config = dict(
    model='image deblurring model',
    train_examples=203450,
    crop_scale_min=1,
    activation='silu',
    widths=[64, 128, 128, 128],
    shampoo_beta=0.99,
    grad_clip=3.0,
    batch_size=64,
    epochs=6.4,
    lr_schedule='cosine',
    final_lr_fraction=0.05,
)
Rows from block 7 of a small image deblurring model, named by matrix and row number. Rows with one number belong to one channel. Each number is 500 + 40 x the weight over its row's rms, rounded and kept within 0 to 999. All counts start at 0. Numbers have three digits each. After the name is the row's rms in percent of the matrix's.
After each channel's rows are labels from the 100 images, of 14976, where the channel reaches its highest value: "strongest on" is what is common among them. Only what is clearly more common there than usual is listed. The data: close-ups of made-up surfaces with and without defects.
# convs0: first 3x3 conv (model.mid.1.convs.0.weight, 128x128x3x3, each kernel summed), inputs 0-127
# convs1: second 3x3 conv (model.mid.1.convs.1.weight, 128x128x3x3, transposed, each kernel summed), outputs 0-127

convs0.41 107:454460492422501529479498511458517508559519528497504535499479453569493527464471470464467490439435488498528510517525489450482534551469479509463500508438585519492442477493507466533521515470520526471434593491422502460457525600476479597491512499565523458428520498535525466562562455519509466519452505426559458449484562453484445521476541499494493497532524510469563390454487466504453525577458
convs1.41 088:528424536533529460525474572510565542535436517501496431442424508475517537538559558570566466429534496429535456511495478508530532566531495479512576514471472550536537511493509484468506498487498572497529384546488547444524491434486475452541523520450596525487548541501453505533484467525524493482479530488469508506487496488475582564422485545508536520506504478511432545521523566498476550460472
strongest on: wood

convs0.14 096:481526470512548516397517458537500476463527562444514495501451469449511500514466447434540519547499423546477492506488401461535523485490493498443493476477556546481521518538498508496483514436465474561478492461495485513474499454562582532509513519531437470528496545440541526529502514523481405436536537553495481527493495519506541491612468481394421556510487517537473457490503593532516495508417
convs1.14 099:498504543515433506538543561426481504500436489519496439514485507497475571484426457460490543493468471399516586460384532534440506471536510532505486485518551512546480536457491545542449532553516480478472491526450494520537518477490492520527493473489532466503443499480531600460482511516489431465451543593545477435495495482482440463481437521502518515499477452558485466571415496527516437440459
strongest on: wood

convs0.65 126:469504515494551500464488571444480508488451487519531485471549514475612448524487513491463438389596483473495521486476510460521504482508469530527456489468518430408471445464467474452444456525492464464542454493467487430471457481545487452476458465495509580448498391502496517459428537490491495485549480467479527455417471524423536495523455576431477482507461442480511479520515525460519489472488
convs1.65 114:569417530562495555478529437545523502476574467446574474559495440516516500513574532598471536493426466525517501536552506555516422568499437505495556508466550479515472561547533533498545472518451511530467521469514504536485582472458472486479544487445543484589531494468529484602505457508428523547554565517549505599500495512538482490491534499498494514479491494523477503482489487477502512525549
strongest on: woven cloth

convs0.28 102:466508470496484469553513558472523504517528547539563478505526460576476472482463497502466475534536522515491538520547548498509532514455611528549428503472535517565501484523506498431383460596440405463482479438498487483500480453495443481503483510463511479539486562429532463432549557543484554500533509445489531545517453508481510517437485502584441514493540412533533541475498469509429508494487
convs1.28 109:514495471557506483442458517547562533522539447394504530485567496508503539513531540473498572542467537524508475481503486513448564565530530504425483548539554478376532495471477534510489475484504532513476514527478527496486486442497577494470517554537507534451486534533446521501526575546483480520510556445488488439473529537481542611557513556535502548564508456530459537503523588440471555539481
strongest on: woven cloth

convs0.22 100:523543484513487552533500446461496547535513506519496587475489481501474571478516502509498558460463502514490522551494495529469475512434491531504483480504461539504558482465492475498448497468472496490506690549503497488466478582478549569537467497535523528440506445451475510553690484516496489512445523492515476503529559534556468508520514476511484503466471446507500519427490479486489519545560
convs1.22 086:504444528516512531468477467503466514526587466554481508507460443556396547507539549482503469557469490537475542485456517492523516506446461408534477477503545512523465462591440549467518474495514525475462410484456463476461447457460481484451491525455575442431515504514490477536453473538436461522556553487440481528524457420519470459502595523551479514437478487498464423477481447522515489480477
strongest on: wood; smear

convs0.25 096:524541546542489513452541492508443506525499508493489459505467454493485440512551508486479491538407457496500484529497491477449493494451549526467543503536565478466495546490533480552493469471546438464506605502547519456423487538470493638556479504475499538484570515500484531518558485512567543496533495451509634458521601486571514420470473511469510472534537456570503513566517483499501474510509
convs1.25 088:554461491443539513502470488472529452494528541529514492544493497534467463524507553517509589449512486566544607444511529482464577480556522533540478458491487456557559437554484547467474476490459502522511451485433492434481458577502548457540508504496445522544529441543448496446445447531537512585572547451450444477498503452529500452556528455540472524483494552474563487504490423485514480547509
strongest on: wood

convs0.59 112:491482495502498456496477466537465550537539478477496618518495465450455542527498494499499498503521481525606522566529490528447534473518465551513529503451464419524496488504499507473520462471541488544504534454575528491518472623513530597514469479469495471576528475499526550436609501476439467498531505553538522519486573523500555488520583471534536513556464488569418530435523480515521513501532
convs1.59 080:446492530528476458477490512594505453457479507521441513589494485548510545539544523526485484463450536436387539435509530497518421501515450465509544438479490547552503521552560545588518580464475528500515511495498497426510471450492489479563478522509498502522585419521443498499482505497458455507421525510520531535491481441499555492494470417486536536467517530532433520570481505570459480481515
strongest on: wood